{"model": "image captioner", "image_size": 64, "encoder_norm_position": "post", "decoder_connector": "linear", "decoder_tie_embeddings": false, "optimizer": "adamw", "eps": 1e-08, "steps": 11800, "batch_size": 128, "epochs": 31.0, "lr_schedule": "constant"}
Rows from block 2 of the image encoder of a small image captioner, named by matrix and row number. Rows with one number within an expert belong to one neuron, the router's apart. Each number is 500 + 50 x the weight over its row's rms, rounded and kept within 0 to 999. All counts start at 0. Numbers have three digits each.
Before each expert's rows are labels from the 100 images, of 14976, where the router gives the expert most weight on average: "lies over" is the class under the peak; "strongest on" is what is common among them. Only what is clearly more common there than usual is listed. The data: rosettes with rotational symmetry.
# router: router (encoder.blocks.2.mlp.router.weight, 64x128), inputs 0-63
# up: expert up (encoder.blocks.2.mlp.up, 64x128x128), inputs 0-63
# down: expert down (encoder.blocks.2.mlp.down, 64x128x128, transposed), outputs 0-63

# expert 49
lies over: rosette
strongest on: earthy
router.49:463475440537515464466547457547486470533478457507509472387471527504509553526420530484510425487471468520487466408470473487327489420600529461590480532482482480503328489496438445443502457507445432
up.23:486424442497538483533534542484578510577455485469419431520553524453510517426520509438493571475535483387500606590510522396490557523441479468501502587579479549443428536495484510475451544429588426
down.23:460536492515442523541479435551567512473561550503581553476440602443449486526547431455430470470448602514433409436476534502477518529514495603533536447414466481482547495480519561486451455525441477
up.24:483440430495524465498512525496547516612465471493438426555568518500509539428558463458530566485525491405534599592511561413507516514439466508454495571576487618412459528496496512476448511442524497
down.24:482496505512467522505480422557528508492548557466545507408424579396496499575552463420444464493452600535423429473496485526459536487505494613547561435447444462467538479482518540535442456465454487
up.25:503473459499500456476509495494500510579464474504452412555550517538544564450591452472552544487536499356553607550493525428494484492508482466460511566549483561439423546484453450469437552432535511
down.25:478476536453402528508506480559480515507512550494542549461487563405435464508544411396443425489484536549420435472537446548508491563483454605530520468461434429493569475539590544534480406528493469
up.26:550423421487518510454455539512565439481473462422434463534567462448552538397552523473539569504482486394559606523543522381495569505427543472509488574553484536410476570513473478495442528468561423
down.26:508499514561531490506511422511559446571518501448477474456512584487553576559502543396513546481439625513472484488460535473455516478551482568518606493461464478476496499433473531541469487530451507
up.27:479451437509488488475548490496539472564455451462433389534563479483541521416536477462553535551527468365500619548465512404495506505419466427473490577605510587441413509484472506482453541422569454
down.27:474477481494408537560455500539514520484559554531530544530454610468415441498522411443436484466463510531429415477494495494503506576475469592478467477439462449513567463486550554484462414525471441
up.28:547541509535566446441537461497528422502486471487451449485557417457597537502484616482569558528471539539583597527470486545546473485534487483463545480467480536361543511470480515550517500328444512
down.28:557497530563635517461488467536625473503529445510513503543482509483582517539455593516526599484442556491474500468440499501477570462571542521524558449469461452494424453439466537545396538531435483
up.29:577451456484518516463433532505565434521521482475460458534584477447564504438514535449510540476496519379529603504536537360485577552517551482485488554553487511379486573554489486477478534439568439
down.29:531508526553533530478536424523566463531544494462508506466481575468563567542502556390519553524440613527458469464450522507442555465570514557563584456460459434495492471453472550562441505538426474

# expert 43
lies over: rosette
strongest on: cool
router.43:478421458440480429522472568431489540506483463554426526584558472539447451516513480456557542477447517539507480520567572493489498552532497524694495492494507521493558434544609566486516463515487452
up.4:431562431512486445520508471504446538568439548415443438467498557442463561480523425417405534533493561547499507583452450464496452479540446489496553507579480443538495547442504448538510454602485578
down.4:544477456465510487543507515475513476599477484540483442500533524617498525429486594576565558451516412398590570556465513429505482494510523434460477579554585509532501485469452483466558503507546545
up.5:577455500456570518492459542505472469427569452403479573573477504435527453534526529511436513445555470456525404494480561462524497551407536485447390485438490500404502376480525499458485488653540448
down.5:489525458494468532545535549506444572549528609519490518536560543539493530491578423538512527557559484593555581561577557529494445505509532513553489568578525612422528533602551551480585533533561588
up.6:413560457528483429505498439485454547565442535435451437429499549427495561480540436427441545530471586535489509589454459477539436474561446473504602508584458449540494560452471448568498439530447572
down.6:547468493470506477550483517488556476583480501525498437494510556630501550438459621540565554477491424461575547546436522419514501501537528466462481583548584501564510464440451481480564465504552531
up.7:568430554471452538426591495562496518504451436469528542506447369466525405547611513469529457520549521488492466443555456581559557572461507558433486485478468535561571535560503489577616466468504499
down.7:502525459521595516380471423549506463449522489460471534550454437379497522526561502519491545469506559563533597524542539505508448466495403569498574434480461540537487469501485527491460555508458523
up.8:392555463503496405476520429490453550551432548413449445462504529436476543462547422384458511543481545551477493593486409490471434481574454453529566521590486459509441554503488436545503441551489556
down.8:552452454451479515510529524493518467556552489544546435497556504615531515445504609579555537509513426477560573551452514437585513539552586443477498594528581502525548500522420523518580525481537523
up.9:473585415494517514515539498485442541584456502473411456533516557454414581492508391459429505460541501514537531514490518454457419478503443434489493532557531403503487477468525465502489462648523535
down.9:545474476471524490540494491465490500578473487521468424532516511648529532413515560584576576483497390435601590540465509458509462475504533429474488605545575537510467490496444477474570529501548518
up.10:523479530485475484500485511483473485506493477567528568520533450466501503550577464584517464530547511397523487425496613542565451540485481488404543467537477578245557511521448404490544508422496509
down.10:460508453558493487457454377542509541469465531467518487481508525387471515513542409481481487508451587561469483497530553530448456415465460579516520474504462566449454442541584519470454439470402476

# expert 22
lies over: backdrop
strongest on: warm; three-fold
router.22:514542484543490610521441499576469534472604600449567475522475499432546498442515490549455476512577508430522534503449498503618508545383545518344500493471505482478574575462505568517509613555566544
up.0:499458505509516555463462508470496502511505579422494497501419501439542530460584494476500503507486539418458489576455502439517573539472567557491546462488451487558393552433571526511374552324489474
down.0:582525588518546504492511514535555475409545431532581562578433474461511446555380598560526519547499529537467434493491409586602553515549553508525514439414459485472570509451491537567443509574502453
up.1:450439462449466570499491495497513516465482563439548538492479451443492434516609447463491476511523535468487511468462445422442547584456447526495473526466491455541431475442545500495457500317510453
down.1:627431536480524457508578597498513523466464477468537510532417496468528504504503529499570500602518435495488468536433499544476512531487570462510521455528486482510574437457501512460455508721601406
up.2:514416517554538509516518457510545568489482496486503509440458469536569525515551547505577526528463558473450538574483454522549608459513485548505552402480454502655498512456441542544404561362457511
down.2:573488558519464535472489600527565465412550452564559564572447507473500429520447556520497516512528488511442414462445455553539587592528568528490493433440470477504584465430492553514437493611538428
up.3:497521517529491578454465479557558498399544523432476467495433517415548549484536447449400517508497559433488491523416459425524589524434517556507544482506456426497428473373568570574485520410473468
down.3:530476615513525491437555473481527481449525426502455486496511429486513457561415583488570482570483541516505527543498434535585512516536457460499568506510479467524521475489442516566469471556471489
up.4:477496496453479514447559518542473522403443458490543568476524417448435434579572471447516446558484580587451435421424460502440487506489497541511504484401465421528436442457528480528472427588504424
down.4:552488509515500427513612505451451546537440517438470468487506511494598576487588457472553492573539442444545538550466528452460466527513554441471503541560528497492504513469538435450526581476578452
up.5:481482534472509479411531540529520450445506405459563611439486431436438503589540448429498419570442579569452400445513485542483476523447519528454557459438445406526469435453526529576490411613513443
down.5:568468531521502446526597528458466586563429530427436465504469544486584553452549458470528532551532481439571501573482537469466459492496578488443515544538565456493463543486498412470503572466525477
up.6:448554511506488494462485510537524527424512564425493509460418493384518488523559475442442479559436551513414444549420451440504525526473552573493529505468449455485387553392564518544413469473472443
down.6:550511598501554487469532442522546509472474457526495495497474425511515494538396572494602509555496516533506545531490404584556554499526414477509563441499507521485547497482486504568484494471497521

# expert 45
lies over: backdrop
strongest on: warm; earthy
router.45:469440513537449489495575453551476459518493543461570417602498378441530549412536487436425484463507549496534560483516508475559468547485452569523557531530496446481570587473578509519505493514468507
up.27:563526516558536514464501515518511502477512538488528514525482472464562478414504505550499563577471527548435468481492394576533562528502561514505512438515463464464564563487562473612371503602492473
down.27:420517458514461452446574426533457510491440579435465501389496503443532473505573398402419462540478573579474497529568457551470450501526451528532540504583456525544507543587509462556503466484456577
up.28:553478545481516562549404578522535514437571506501526562541433483536513454617408545512503557457527429494511529551501512525574553571397465508634467475440506492594557475435523593520538514441582452
down.28:488550479488480445518547464483480561549428550457397429413546525498531459479576481426518500540487554491540597556554457456457464484549398489530543551579510460530415581546515424573535504433462571
up.29:513507524474455540526542583514475540490580480554572548577511478561485460593404555511450410429558435546527547439521547491549515639388509528527423494451546527561578455477539600420595480486566449
down.29:552558525507480450502528444458484512598419508459438446481542536507501550469585575405562524529424617521531544515512491487375470444549510473530529541533458448508412516516511438554532515577406554
up.30:458563502437467498525491542492442509515523501553496509519502531548408438630455448468428414460526394583548527493559566511465423520477440459594457554489561543408493466513524534415609454399566488
down.30:611465573547510526506506564529560482465552481510520533545487519474550554492513600544542594521487560415458430494440498516448597517586579524529511437469436475511486493419493519572424606411510492
up.31:462472465506420517532655443470488461431445445535530510437495472529536551531461537602519454501502555544504506572495418587516511497467513428344527465480493524608471569504413428540515603605405472
down.31:570495451441559584469474516485466455445524418486534524561504490520475414492478494629479499487520415473520467456500517535424477497401568454499406492447529493469476463500520531446528557616529405
up.32:571493544477499571513380549468541519466522501477466588487469514515528480585502504589556593518492494489512472531489547572524551492491469522584491490450528523585537456440536577505510558335544496
down.32:511496483552510503449527410462452490504400493423421423420489452461522467478463543475491477471415543468492545518487453481457502459495393495525534494520490466644457537506485417554494501295438523
up.33:398540479450435464510548472478448450548445495514449451485531519543427479563479455473431416495464428580532499467526530515421408466545424435516477571514548529410453450524495447433598432424486500
down.33:605457555550534561489484541533571460430567460539555559568480504476530514484464573588516565532509518451449419457449505555503588524539594522538495433449464502491523468433511556543416580441520441

# expert 13
lies over: rosette
strongest on: warm
router.13:515449480516645552544397396510461598499506607411522430497471468418530507508519463509544578492519505475485538483494524459582510448419507482465481500519539483508488461487501531481520510529496607
up.0:453479463455560534578484531523486536615526485525471422525523581502475529504465445470437448433528443526480524463467580364474532530503483497544447538532574404523471435502461527474499466619556463
down.0:512466486457521506585504555435479478560557492520487467554535521583487527471418536540510537448548396454585555561479602445536510484426559413461419541513603521453488530487443476389534534547567502
up.1:449402456485490456525497399462488524418436529508420500475451464555446476493545466437520509496406500510439426471427438446455482454509387512623491472467462449531529403395502499479393489552411459
down.1:490529404492481442471512482515449571495429579490471420441559504531468430391444460471448494547475504507494543553521435476529461485539415482473482563573531486610478573552511421530501500359510525
up.2:596597576528529524501486522532547427484567408489567512496468500423515537547449553544503510572474586545489485542480535510586535527479560546320543463447514609424514584496483554541486544426476498
down.2:516480534476447512470485552496491436487554558473572571531389538465507513607583521465462491435516545442462355473473570483457534547517531545466483415476457470482487484454510507439464506575510532
up.3:449456478442527485542517501571495446612513434457444450540522483450474505491441462412471465528468461579482449481510588452540472527554509542556500485506559475471471432487407486516582386557479546
down.3:578468441479520521522540544462435495516513474513487470511515502542538507431444559574534549434526445379528548534461512475474576539496506437479433468562560474545488566477482440479430628517579524
up.4:523465545473465555388518535469473498496461570468446516489549464499554423453653478455506510558547528518572534455576502550569551568469478464473517485515476512377562542557483536556527486477546576
down.4:471558500492446529511457598560544540460559539578623593511449576519468469605528494481485454509508495587489446488545556576502528580538476557519473473475469583450573467526521581462573448557555553
up.5:456421434529469410502574417469505540530393473525459467429523448565536523448531501456584496539477562467461571539575446492507545445519478476531525483579464508616439573533440414537444518462464506
down.5:459549416472501462488464466489435571433442523488466471457507480504467440411515385354476504514501447431482499495469472493498409465469421511472421555526512496588447483509577452486482524396528483
up.6:409506406513440417538554417479520572430430478549452513525502444646490457504480446433531520561453492550473544543566491521530476491488406499596526514505478529579502475536503487501471497436428433
down.6:498516417499472469490524438448452554520449528512418412447571464535497479396528444534530518479496497453521556554536480449524446428507463451472513593598535550517415566582499416508520548402464544

# expert 47
lies over: backdrop
strongest on: grey; three-fold
router.47:490499494514583520574325472455491563491432516412445488482486439492515504462474461561576589524483485460510505604522462510608487482474484474540517501544541574516508544501565525500489541512546527
up.4:504454388479506483586446537449567474485504409580538563567520506575471530554442583623577486435487486452522521467516557426514532462527438485465458486436527462530487534486422462470507570538504433
down.4:516490513516543466462569453464454554561444504504447430446565475530537553449589511444606536536509531502558616595525477480568415479511496452498561578570491480520486521554532484557547494447509529
up.5:484497458558499574575488413489506479483461502545543480475478411524532536506518514582488501483503588451472562525461480452521535464482473455515568485499516467490550521470385497536433609476449535
down.5:523431462441487453492546555516388564532473477561504463475555512535556464435553451426577533539594448449512543578570467513626454577536529465463486534584535530461553518591505481519531514446591564
up.6:513514453459541526565407547477584456394536442564494618565456536603468492578429585601535475443512454450500461489505534460462559483557484470443475449428488442522495538473447467461496597559523487
down.6:584491491490600508487586428432498527548461454540446420503563473555556557442508545490598554500521533486551600557510537489563469442487530414523536599559529408507474502537486500520510505459480470
up.7:451540454544476570535470437474459488494486518537573511451492466531549518498552511637438552538464621502418513527484478520546496477504506482525558483537513504500554509464464506565406570450442523
down.7:507433474430492442505510564495428574539485474539497484519555501545504445455544476461553491562606416454521534560552480520621443546518562461469494557550540590457535508562511481441521522407597538
up.8:496477497563488611546405441537550495471504535524555445514485475501492582472560488554470537498459618428502550479442518442520553492472473486557592470490508445451526451424408537523390590507455514
down.8:591467461463546509484534521459431538482557452607517480501516446535532542488409532525586549450596430495475535537498555495580458514522593438496490524503527494509548406500494532515501487579579468
up.9:446580559559470576508468471503465518485479599401513502504493494468518545456559449527391544531438600499493498531540452537546513503441521506647534482573491509448519501531569506547383540505469611
down.9:525464507464528517512516569488534480489556429547528524560526483543497530516400550646525524392589455451481487463489578476511543550531529441481385500463562529552549367488483577474523507570576506
up.10:480553437454521431545390578486520396502538432489482561578540556549476492533402551650524560423480471488536469573534542483493512520500494490506472456470526556542473523502459484449483604590517483
down.10:476551481508522500526574440459485593523417519512484420425575490554520512454511480456560508517521572515547567603530533497566444467500466448532586608586541510504431596536542450533559435455464535

# expert 39
lies over: backdrop
strongest on: warm; three-fold
router.39:549418491471515543475417561502437539508507536501529496576540459438527515418504506535573583481481517453578571510535582470502496506464550542583462552499519553483455601562674535438564520535545506
up.0:474528509477478542503531517473471515540540492483481497490534525539492463518458494449492461487582381582549529493587516543487532519389513458522409586486595597534514553603433514463622435611584467
down.0:585473536485428472559504545454523472537428526513450531458513471536498484477486480484515464464537453403527447516507409508467612585480531517405452507516549554592547588507564430520523521319496561
up.1:478552502458474513482474506557540464412577483515538561449481455498472501624496535510419467524542513523468474458529514511552520491423552458567489508394496547501476571510476578504531471492471428
down.1:499501501435479436563514608502447612521463531516515543500530500535469444502460434529510510532586407467523462568505474495519476560475500501446393554550547567525567586523612467429548483445606484
up.2:524539382506499445491472470452580559439517546501539516450425520530466620524511445540412477501541595464478520533453542442484426444452554468545517503492522565542452533424484457500453578539471498
down.2:527551503486467346511584531521426626565468503411435490497513467492512527505499506436546529617610411610530494593516523476472435473453453511519525585586477536478484525493554473524563429504561427
up.3:480464525544488497446533449477479451538459566449407410477535502444591496394569477487486556538496591466453590579475443472488496476532474430465586441577445445483499538500459412569402515466461556
down.3:531585615540530472442495461506488565424492451517542507492421465435501500537530509472487485580437573593468458483496431584464455534536447573471518418421411441463500424496548489592394507502455458
up.4:519471586388501484604532562473491519530556430581559520494403503659463489604335552500491453439551471475528503506474545495502468513467504472495461520434560561509474537469509543449603475478492488
down.4:572545468505549480557483576525602540502512464567491501580496537572444531438386555507514530485600336519543590494456501445542557467470493476566462518471634526473515481431535507496489497500605469
up.5:497465537558487486439538468512511452507453572457437434494473514491600502419576454499489546544492584482424539551477433486510500473532468497498582458557430422461481521494448441589405522474479598
down.5:482559633534514475466518488520441531429484494491544536483438470413490481560516457457461461564453559568443417458480434572420484549556479595479519443396384435491516429513570516570386506528471450
up.6:473422480456470515524541502468500513429485460495514531459424462535435432538454464499522479548547438554545504495554472595521449525368456500532468537465575665553568518569541560462626481566528441
down.6:531540493511552416548553584427497492546461490483484491487589502599492571357433539539533496471540449424570497513506489413486502503504574392505496493496584506579495552456547385452508514416594472

# expert 56
lies over: rosette
strongest on: cool; dark
router.56:462452468546577504579328437494515565487459597448516490457473430517517522519483446517569608489454478525461491568504442544602498450497407512612549507543523512487579521479506510535463533507478554
up.23:565451488540451514400517508558564459436546466537472486529598519501546570399560498562503501416489561396477558473585572408455562479507531497494516434521435431438497511549439495538434515453477456
down.23:479408470516459502479498488499467557562501560484499450509556405485435508437540343449513504433502540520520527534606508491509432462507477516473555570593520537569530481618469516473505420367487619
up.24:497542459514420454501565578547578513521535462542456522540601584485523515449474488479457466485557456451432496492582549444454582557621592562489488498550503484402468575578547454526470470550567422
down.24:519425442502494516484534445449478501583490506516443406469573415540509544414527455482554553419485518429563564535533532434510446446493531441481524570590537476527467485579415470487516490442484576
up.25:487566502508468402514616512508520495513461479528443485454568554554493550447368519450482418584502401550540544532585481473500479521621531494452493536527523485419462588577533430502543467490541445
down.25:444504480498427452504544473444381555553465553474419446459585466478465557400509401426491506488470567504508550588534522452507400498553496456437535568573475495506457566553504419488479423408465554
up.26:458566587567525383476573469513582490528447465488495496519520552485460554518432521424523435601441503616496494495518467557446493475542414552492592488502485489442470516505521465516499435534469456
down.26:501440458455540490519515501457427508608515489498441436489566396528504534432506475454512517422513452440532555535518591425565409469507523412433500581570539481492451508564430476459524470473512534
up.27:483441485479514451467495435477457428505441457488411452440509500524550503506543492421549439491517514512525568512579434491444489435454470372544562502514486486575390546563425440498520487549476512
down.27:513613485497573578551518487464511460521505398577498490564534564551542571504365595644536578496534409473552556510531449534517549496492569461502451507471578464489516546511439487495537590371511468
up.28:511543577545493447477644478549595429473491432494483543520484558479507518578417574480485461533493444575437433451502410564399542510528528502478537462455457425508477463461497463560472459533483383
down.28:493528472462477485564527507446420563545454559537444449498595448551521547415492435542536545498526526496558578580528533462543429497501511438445486564592570555477519599570513424472538482526514552
up.29:445526448521436489461587542539571526555504510545469483530559549512507531464467470471439463455538468460445537475601522443487524542599546576537531536582519511380524591581566426478458438545536453
down.29:513435473486493486481582464477459491583483495500420396473578387536535501420525450434552525454506505451531548566554526452545428448490498447494539584597509487510441504575422461509516457454492593

# expert 16
lies over: rosette
strongest on: dark
router.16:450522517504507400548496509518487463490518429584501555541439483606490495641413554601556580449508479571485458495477512521427424498645477474574483498479477520480372488508520475507548480518493489
up.0:484497399528497497458461459588550486420485526436483531545457485371463505492400459450464509434495457501461395450456457451510531496528395576548471463509496431539529417421491479476434435631495486
down.0:505521459488505501485449478443493504436481440551533489516513425503412495436333469630459471420481436451491522439478456474477470443445520449420434497436556510574481490508440456408503502486479436
up.1:519458475526499513542514463481555498421479461531506509450403462577555490552563537465551477544495591517498532590524477544578550525448442514524584439470462474600570531456447583574435586377471534
down.1:525491546511576539546539550525541511497543479540562558557491505497595531570476552480545569532554563503474456531517517551550558575515549513498491467505504473390573558487539546567422546692560505
up.2:444453446522512504479468447570528443485498488431533522549417488392468520542464496438495511457517486574406408479447425472526530497489413539498477458488483421571509380427485528509466475582500451
down.2:481494448490483496446455465457480460445467458516527510451468401478431460441355477560447472437473460476465468406446403488456503459471508441408444454440509446562485462464416432454466481488475430
up.3:549438466438529527506575523440480482371467451489436497459439464431550451487534535450538501547584471470549486544525433569503483557465497439512491481495459488662520570497473449588474558385527530
down.3:596524574530586533522432498531550474469540475532552546565497502531531571545542566404488565506454534479472504476476553505547591477501533544530521479445509519308545489435493528449482570686486505
up.4:519445481510480506517515432449455468511504466508524496585509459531479485463616452391494411463500630397524506491407540456545465488482472521454501480498492553591599512513535567456526544342475572
down.4:617504499586544598480552423576581441548570519497545503477477474497517512588473619442520453440467582526555479500515585528539538501495551507588535529494523476449525496518428572535518499558445556
up.5:476562559522503510498582457414400506480467529510539408509536465460490477456555508503469426521505542494585592503521582482463396515474538457357499532556517540544470513580545467509575501511470514
down.5:557506583565524542413521468568549428473518500404521560437468488440469489553478548407466446512430566547478423446442563532451558477508482518544559444440440429512463433428517514529453431451434461
up.6:485454435569509564510505420520588379514504448496544429581447449445519550557516508427462496477502556513411485449470496528524528507443457513447539422512499426553539423420428520506463543454475538
down.6:547461488520512534482472495471534495413509467622608554588457388475466523477383511587510532427535457509471519434458418561475530505449543441412438469438524507444535475471433514499435516595512428

# expert 15
lies over: rosette
strongest on: warm
router.15:434567435534478543545486491521448637534434598504556492378489493522499559480462396514456446504498455510483483554508491467591473425508498477441442519545540536505521566518526483503513497518486573
up.4:598512388487549564490429507541528464499487417477500467524496518515510531487423497558476494412526494533604607523560517538529492530348455463552545586461583540559517507533426562476561479611528506
down.4:497523494540540613512483525553521464476596488551579552586439514459496526539431557484473540485473524531444454460434519501497545507592585529485481456439495405488537461427474597497497490481469432
up.5:445475547492452441498625438492424445558424518477453457463538409485562493488502462451485488590527516568535505545543442487464457466522551425447533525545535424399483526574467421564495452392431444
down.5:460526462509498452467548402491425535531425551423425443375556467479525492459489445475526488524443493494533560533556441504491416425471374490468528549571495510501457554582543413534502472480454546
up.6:548546439532575585576410497562578541515477490527533447572442523544435556517440487502506526410529431511587619485534548502543511484396451467543477584432604528523475459478438553462535508534556516
down.6:495524488526525638487423487563545499490546487532534509532380519449493507580484479435454560453447515537388441442480480522501522492585502554495509506446462398459474475450452567555462456488473512
up.7:532541466483531571605409573534524538528499505565526511595535495568412497537404520563490549387498419487533575448545559476547508518481443531523452565461572502482549463474547596449537488450574525
down.7:436515482535531559472426400520528480493516518445515529477430520420471530506430514440468520509377567571439455449476469489423514400578481544431547472456445451470444476460445527536466475648396512
up.8:439511463468547530568522513551494519562459537532532480549557402536459475546449455483433522423506424576535497451499531425530465537518415472485480595543596386481515456494587524494515444426496459
down.8:443509485562531500422490404505485483500455503414481471421488451446513507444456483485520539514398541542466494484494392518431535351516509505434518464512446493513455484501478479531424525645385515
up.9:536496440567587503501440438533561491476450493479489438531425498531536554457535513490554536504457529528534581574517465544526508465414400501537580483486500523575552476472410532545471549623512530
down.9:569498449513511623505426506556513481457577480614567509527418535479479519517482486487455536404467518488433449438506509481500497500587527549529483485455499354451541449461436555513456438428479515
up.10:554545424538563569614419555506538543508442483544554496608494491556435552521383494559511557387514409470528600466550563521585489515426418497512469568486610533468535489488524579441538537515566558
down.10:485494529538553556469427450506530458480550474496536516495442537466501546515446557434477550478417525519435471465416468506425573388554576517473524463450464450487478441425443555519442544644429474

# expert 41
lies over: backdrop
strongest on: warm
router.41:467479515495500505513557520496467620507427607529438459505535523549442496510491420507528541482490494511502547499459616465404463461564476516598492546553553558490538439490473491416537496530500578
up.23:518515572500542590567467488570491500495505485579588539522475397515468432520399519493520503406481442542511482471542493595546538514456496503605487504478549429519549460498550575464521468572514465
down.23:469506487471453457555474579452491530531475496537458487544534515538441430518490450554484427419541422445529542506565501476536453571437416470463435538551574592409524530542553485424569558536584551
up.24:579493424448543520490527490423458522468503471517477417533448447553527537483533462496530568461554465374472500561415530509531443478481468428534446509521523553554515467485482479459465609506485592
down.24:395531464496439485473461461527482459439528548461485540489482489466453462553558483458437381517533549624548525471542506533556441545423496515547560535499494603549545481531478506524564391619538447
up.25:576493510546523522460452417526572443482486480442538456640407481470516528469558544552490596516492605438475599540436522512518560510488441471423549456502517477588551510406484538489443583397457536
down.25:508449475500477563451491502547572460443563551544473467477422480416494428502538496334471440501475492554407476486495469552533518475553496601539546465485414519568410466507441559537450453566470507
up.26:517501533516476529410472490499515392461569436400510556610441495437535481566547572580465515499520542496531503446447480519510520575400540516455515472454474464583553452426518517505579551454507477
down.26:529468594564534513455557447543588425474504492398496519469440491419469498500429547398466484517443559553459443439479512531462544467515450591545576431456436452409409472425509503545472453545465496
up.27:554505491525526507478616431460477503412455458544546450523422442534542548502583534442478514526532554377493489515355502509481494473506520419439515479449467458488482473401469493525434595510407513
down.27:477572436514517553493477454521494521532542553451518513468537506540501499564524502521486453521521431549561568525577582522514404496439532472588496596541576603566525486595536539469665470644547528
up.28:468530538507505568560434554576449502503529519558570571550525399542457466502357492506493513357493426548485520543504493522565526543469492541628433505502545511464565517493573588487495471571552499
down.28:489493487464461452556557530447469571530459460567435480518548471533445427503473451568528397475577407450531529531542482503545421539431404453451406544530560540398525527524597468451556567532586531
up.29:519532552504563572570471531585511504506546486556583528551492389506487469520375533508527520392474440510529487494517490533547549555446520507568487501445548427539531456476541572494517459533519465
down.29:474471483452429461568459564437453549527463473552446459526550476554421429506485449566494420421561429419546548519533532457529438537452434431419412554526566553397509530521538473433549535485576523